From a checkpoint of a small multi-label image tagger: 4.99M parameters, trained on pixel-art sprites of 400 made-up characters on tiled backdrops.
Rows from block 3, named by matrix and row number. Rows with one number belong to one neuron. Each number is 128 + 32 x the weight over its row's rms, rounded and kept within 0 to 255. All counts start at 0. Numbers have three digits each. After the name is the row's rms in percent of the matrix's.
# gate: MLP gate (model.blocks.3.mlp.gate.weight, 384x192), inputs 128-191
# fc1: MLP up (model.blocks.3.mlp.fc1.weight, 384x192), inputs 128-191
# fc2: MLP down (model.blocks.3.mlp.fc2.weight, 192x384, transposed), outputs 128-191
gate.29 089:170169165138116122108134142128127110143110105126102125135166083098158147058069098161066138097150127062124132171176183054099067100145116151134111149125133112122124107106127140082168138121146148
gate.30 088:083115121158154118097132108159154149105128161174145106170171133096126121132163100146096090089134128106107116215140197109118172106130153125175116112168103124123124061119096118206094126146149133
gate.31 093:125142123132215109087132129203173190139161140095135077176129203160147134117132123163156172105123133082132086166100142142151150120136099090139108095189129155109161147112119114114191182030115148
gate.32 096:151112125106196158124148088170124158086149090127134155157176117136133125109123121121172137151085149103088155174129140137176087177191085129140134141154121112095087152178150140126222096144116189
gate.33 107:155129093089175113097101117175148111094153153136094151131137152108155143098104096160129133101117124121070095144150157137148144170122155127080145120145102115157150180174149167093164156109063160
gate.34 100:187141108148196096184126067172150126079103129098038143127120138112102099127167071121082125151077131105123058152133098161131115180128108109091086129108154161117061129128155117112165152126065164
gate.35 105:118153117148236138114158126186170117201155121077109149213201138162141126138079102166135101152156140096141159156142156121167106149186100073111129122140152139114100147157115129112205151073103171
gate.36 107:101081080158151145092104122174112122102096102117141126194144084104157143123095105129181058157146126144131089132167167115139136124121131137138134217129078143194074139111131134150174051169156162
gate.37 089:156143125100185115113053183084087174141105180148187068132152170127148198061136101141160156135099171131116115112115161172142191078160193202114114136118115153139159101097115149123146103121170129
gate.38 117:083137131110135102103098132133111137179109195103114177169151097142101125127083137132128109091158137119104174115147123091124091142205186110208130114116134173143180101164165099149118117127100122
gate.39 093:115161099107159111130107132114185131113130161166148111145124125083127159165137108144118134081165107123081126191102141164145169180125096067086169093155112145177196114103102105134096206110106117
gate.40 094:106191115118093057114078150084096088126150176140209140126140122126146155129112138153199144117143152111104107153116126199131120101144170156143191125132090132129217145128094136146098168146124116
gate.41 075:146133144158162132136079121124159176131101072160119140129149116136152057110155152091114135078108116144098112118131128058086072108130182159107146127172131171125104097131158182123147095102011114
gate.42 111:095102084091174100061105155123161157128104140160165121100216079113145137161101145141150137117143123161168095109144124126085181121171168176127144145174136133196108171132167137103143088181115137
gate.43 080:100119100099128177096135140139086108181101128096156165164199132109154184104105110139172153120197108097105144116130161143166094149138091076174085155112090152096045093160117137093156085110114117
gate.44 100:123134101113171146104160225121124113176092099144186099145157135127113119090125081128121140126167151120129118083136173116095121049106118175154104085130115178107136123115127138110209109101107112
gate.45 078:028128149107115186111098123127148077192108154126135148146142092129123079097119168101142098084147079133162139137170177110075074118140200187176099131143161107067116164202187140078126127124078099
gate.46 080:162142115131171090092097177099099176115099151111154066112149110092134119087164143165093118129153137155106130131090153107069123060186148145102139145193154138148076076087205110112132092150133155
gate.47 098:136159078131230140129119073170145121120119155111099159163152142133176150092167100113118117140103152135121135147135112144133134174179170149119157148158126102101121136151168139065152215106093137
gate.48 088:156143141152113156136093128124113135101152183095187173161152158143156124066119127154168083094142115075142114102097151058143140143150154149109106182086118138053152140143146123093178121087119099
gate.49 105:160154126096142138080134134116147144121161064175108075105145240132169092115159112146106098106139158122121171120110153134095139073079085124085105116177113114175090083106118136108120176092128114
gate.50 101:172096150136165089114074069081129104102108105075116149117123082170144124143162126103108113147132188132200179168122099098137110143172179121120122134100201068120168159101140141187138138174129159
gate.51 079:113167132117175110116162075095117194116158137192179106126132153097180085158140179110105060092104126159082101153107088164080150149160102105106177120139110166139150149114124156172097182107095136
gate.52 095:104154148119118119167140152083138101179093092139100164167062108180137152145115158084135109159147073131140137097176153104152131133073117094168136202093166098088142117145102161077111090163080111
gate.53 098:108178157096182147175135133081144086126128122132114182164151174112145145098123181103136097185120113124113183148138182132068103124168164139118150157147157078123132101158131148048168124146109141
gate.54 105:167156110130190147118193164165124120115111132066113093127187115191132092105104109193168146145151132099151156137082117080147090125151063088105101150132162139076064145086153103080200140164159176
gate.55 106:152155104111118140130073082136148118114107098101056176147127150110166125139163169118138138122093106130077125140128119146111084146160109081086148134147180157187131131140161160052156203076056102
gate.56 122:058087146115137131108104132151165110171145115199147086152143068043148092092145122095070122079129152120075135157145193065090134083119150134185149106182102156165108144134145162122141108098062105
gate.57 105:094085109060162213154158172098140109166130073147135075125166158134156169067116101131071117104174149113122143113136168099180145087085070122141111146151115131109060144078116144106159077176126111
gate.58 094:105161133154157138165158142082124165118124144120136153143129200145127163060102128110072139129111172088145173179128087070081107146146108128144107132106138128080153167127141124076172131133098090
gate.59 092:060175096117141101148191136127158164166135088126094123163113121143107210107178140137102134111154123110097119138144098165152141169120128106134173129137119164144048118115117143096125189133030107
fc1.29 093:117125124078091097078146190091089115171108135115103161124181077119148150118056130148160095134205159146141165087155105050097072144131130142164160122062134151138170153149137135152152050147171117
fc1.30 078:149087172182138177182124126121130130154191155134073079159105090106133077085155076097073117133116122121147155134113159092154132099139165182172094102154133174137170144075109107202130154056139111
fc1.31 076:124169146152158118165070164118152096150067167070129138163124188129107144117128118104142152174108101117140128110113153121033153161114127146132139140145134121133117059118106105079159159141179134
fc1.32 086:083139119139108129137120163086160142170091139140151067121144162113120113188119128123108094110136094159179118125175112135058213146140162130120147152147116137167119050095115133118077134145149092
fc1.33 094:124169123077101169182099127113133113129130152131108178124113139139093091150111153133135162161115094154070179145148128145130062190103120093095179103157182106105108149162172110109120151107113140
fc1.34 107:148083144111118080093080100112123119107126112162130126102143134150094171133155131084148231159073142122126153114131111107072119108105143187150105119135119053132160128170131110102082037203191177
fc1.35 115:126184146131165102117155199134155097153134132077109145194157107127133084125041120182128077133188156123154112090114099124146153144142100127111135144134155197152164145158141112127149142122117130
fc1.36 103:090128162120081113138120122155152072139096158136077086121129093082092157094148168141140153128113098087163139183119154149082097099124166110151160104150142132170095080104125125071089160152122151
fc1.37 071:114068132100175097116138107141127199105186050128107139119132196129129099136186120096188150132105111093140109206151095110084125101119141173099109097164163135124160122140113068143139133125078110
fc1.38 105:126189153162153110099124097144189135105167101141109111139189125171166092108148167142108134132113135086151104173135104120118113138131091180095105155178164092114107197162177129044148102113112163
fc1.39 087:115115103113139111126144132163041202126078045122138131122124118152108151100081102102116134168092132136073138103163118139164119130123139139139152111037135131131128119127122109160148068158105150
fc1.40 095:106075171117137140188135129137167121179141126146081171130106128149112155130115111160100155138099116124115168096130105121168079129126107104104129091129165072143112160146127154084148057088155145
fc1.41 074:142161136101134098120078116143170153106111088074100102150176093141122108092124140118140108108084120105155097149147130071051040113149201209125102179163102148123116121155150153114146126122076115
fc1.42 105:110150140127124179156069131127109137133100135107126151122083094192089094142123129072164123172113129157154129149133111121125131155157138142133201176122152122103174080123136075139158146138108088
fc1.43 071:122205110093091147209175161147128118182124143102093140135133100131093080074073095195125144123179097126073132091148136125163103135161084093122113154098175165097112150133097112149169116140092105
fc1.44 101:091090111140144144178135055119155135114134156130098150164090155100122129148151118120133100118137138154136136186121155179140186215159132044103183122147145127159175151106138083134057177149160163
fc1.45 074:105175162090134132162133150067123095105100157184122133133089135127063164124106163167091121098154105122123158123186125065074076132138065148175112188165143148169092172189151104143092080183039131
fc1.46 066:106152160113111119103115070105111144121116122101138129112186147101122147135132195135149090066139092160134094122168087095090118135150133123169121134119119101107087163155127138084119025162123168
fc1.47 090:100133106045124145086175189121122159162101121143177099138188114154127131102101137151128077107185137154123158141143109140103169123109048084128173173143083162134108058087168122134108089167172136
fc1.48 073:136171123150143113127172144137057150090094097106143110121078137123117201159095142194090149160187139127136127173159082151136095192153085050126168105078175157161120155099070090129118170146136139
fc1.49 103:078116149156144145129113097163136086159164085113117140202139143076164121109114139105116115139092107057103109201203202126166124143175108118100088143108153134123124160181092123103141136144047117
fc1.50 106:085129132146131152117158131193085157137171123103154102171155171101103154136100075134146135125148140031114092173162168121172149115149100135166123111094084187156144092124057106137126139117130115
fc1.51 084:184085131181133105143094157106103135069113132127076125105115220135161175126107089110079145161115199083169159103106157130088151089095146151078102096129147097127112079101101153134180127138165128
fc1.52 088:085129064128176159133083113154096160137148138146130141146153108078123126080123078158074132122103165152077150125113151169170159183168155093130125059125113137147080109141174108136150100111147141
fc1.53 091:137133115135129179164177123150122178122119139182161085119069125109123093073121121146058137124120118176151110168103140087151122120075098074136118132167125122150075117094135131148117131101158129
fc1.54 108:166178163166133148114163150134106108121102123057100141130120105181134119085101098147151133175144162096164083060080098088156090157159085128133105155104187163118101116098154130117217169157159157
fc1.55 106:136162125126160126152123074171164100107118099050115150076069138125132172161147128099130153163085092137146126139096058140134117213130141112083164135132170104093097184152156124091156203122116160
fc1.56 121:168169144148159136197167110096132120130120143069112177118102152156139133144115132159142135182141107125169117098080084134145108197139077044059200128116191095114122093132142116113160170153161186
fc1.57 100:143115122139168094117096079163154156110130128128105115160136153114129153156150138192125111135098146167101113141111121168069113179199134110043196128174153112164110155152130136129100157091090164
fc1.58 078:091096095092155115165148141148167134163135086127088146088100149110095165165101139151158096139116080128134091181183135117153099098111141080118197091153099115170073084103166138147146174105097167
fc1.59 105:177068160129106138146101097145162090120125190119150150086154103103130107190109089127156117153113073180185170147115135113125147104097110101076132122131127097133152104120089102199087096140203111
fc2.29 086:140123158069085146118102136120079127137143056106083135154091146106176155081104156165157134138117128073112065111066146124150088132123168096129107099141169140132136117150141170102162097087143114
fc2.30 075:139114083147088096158126107130125094109138160137082123065078114125097081118148116105113178092126164190149112109068064124107161181070169120070124143186137148135164134114129139149113182120101132
fc2.31 077:113139144163108213172095100125113108134092129079077139164101114114185074106152082128138144143120141147143090116170154137092112142124173109153112127086168155111154150158194109102153150099117098
fc2.32 084:128106173130194117120136070130103116116092121159179099151179080134161085109168146109184115161098095179133099150143149129126162100156105084136101131171150102114059165166129168048141141146088157
fc2.33 097:115183165163111131067145153126161151122191135119138115149099186114133092170140111132167055157169042113167161134178117150188192154109081163110095148072098121134180145135126148189097148125138136
fc2.34 106:137074112101159127140141112091198150117166137154169186121092152139130171162185128106178160137100103162140117181137115141150156129095113006065168152176086125113122143160111102109122113122110113
fc2.35 110:185157143081105100124113124112127135142115170125093164146112119159129091110141170144187132109143131116141082093085112107165169139167135156092101140131143138128174150156075132141098132124130096
fc2.36 105:157183098101106117118164130101092117148114113136160175131115134159123109150105164139156127144145131100142132102136103146125091171097063110100145177130179130128160120169103124060158174157147104
fc2.37 070:129138148118131168138143102135122101088200115068088175172107127105150161100164123062150131125131125155075130133174114137158065151177072096168067123070122136067151191177200169112151173120133168
fc2.38 113:165129166101089105058070167118126093073159103082071169154083197179133090128109119133169103162114157096154112125149144133152106145137188174128107123104148077114149119208177170157165145136125130
fc2.39 090:103127115101152115143145102084115138108124146134186144203133128166173136120154175112198145149142127092162133127165138150112113163110165148148145178111106127117181105198161083051067104170126126
fc2.40 091:116116140159110068063096181167144122124118105146108157088089071118170147156098168074169161170126089160088100095128101100171156131132159167112174120162117143211165147097100152128149116145135143
fc2.41 072:156181151105120172102109153139117098112139144171103201083093137116160123120114152161142161149129149192133075126138158137101148203114165153103124153154119138211161153151112183131103158095083095
fc2.42 104:166147156105142182083100148074070100116076180143142101074187089147160117100090123076081092107083144188131125083154130134137149098200181183155178136111120126157151072088133119122128077140154124
fc2.43 074:064143115131110170160106118080104123128143105092088091137115118133118165107121087099138181101136115130130103161163131204164159175145128116131124168105123176140194075112091121084130131145148140
fc2.44 093:092093128129164149128157123147151095149096168136127112174096115115250142105145127167115114147166122085135165143086155121108134145138131116161109085083155082133162097082098180161111142111175138
fc2.45 076:115079128145147171079113099089103105116161124087175119161107153142107109090093141126163154139142151121211134124081156131132155147091181134156071162131133150042134056167127085175129101160187167
fc2.46 073:080132087136143159123194154135143175200146095128166135087132100117158069132109129187162098100135132178158123139105120086086147145085099127094149146183185136116102132102106078164113097109131121
fc2.47 089:114112142082212099088144105133164131090178129121154167113152133147133076122153145114232089148093175128148154157103146094089161111159118172126121161154065109096121164179165107055149127139075161
fc2.48 077:154140170126120135110188113125093102146163132095084095150065139133144184099129106198143151122095130114152095171096094193149125152150153130152113162101120081111130079144082131164056152163182151
fc2.49 111:094127121122161059176083125124122140125108135137112139132121126076195119157141173088108130131120119136102137089156142135144179147129126192135155094130096173162071116170116193126078139134111113
fc2.50 102:160133187119103099075113149107094103135102180154130160076102149178166143155145174141128089161071097151168121102094100109130092089132151127103122120110114064134152129090163132144107155116164142
fc2.51 087:154098110184173135119206163139107178155148132119139109124167178194102187122111089120147155125145134149139137098134095147194170089188120052132132151117096124091106095095065031112147156106123165
fc2.52 083:099099139132099132190096094108132162100156101074109156151147084132119067113145168088097199147095096121168132138151162137117086172083165159154086146166198105102100135183156127084151112120118116
fc2.53 087:109095109077176194135170147104157095111148107120143136140120159105027160140111098086159127120140152113150133150179156125115162116127110131099166194125076119132118103125092056111162146139089108
fc2.54 110:193117185104065154113120110098098106138186140135062131122077160137125088128102153144065134075165144126155067070078139120154150100118166122119100139123150156128169122071098168173081109085159086
fc2.55 100:132144126199074113169171133111079123079119130111087139102085123096070177158103126080100116134153110100112122161226079108154088157120072099177148149130117158116145107082113064170118133215134114
fc2.56 117:166110104152165146128168114124169146089130085063156071158181171136129137094166074073146123148100135067156143144155138141140117097102092145144078130114116111087080118126149107121163153121140151
fc2.57 096:151132137183188151103194130187141162099070120154190083072182104152155101132182117112140090163088100122141150108134075125082125115108108149137118127164091099104064134093142115127189136151110166
fc2.58 083:107156130057124084149080164166120069134137124145176115152082173150101140139117146152151060095166095130120139138134168157161128078061112165143135130144065143132156174115115103169095194136159068
fc2.59 107:119117162145129094162116160132126071143131151096181112120135093128154165130084169119158174162132122132136156091132137123133122093123100073132186141138138111146152100112104161124130084201157137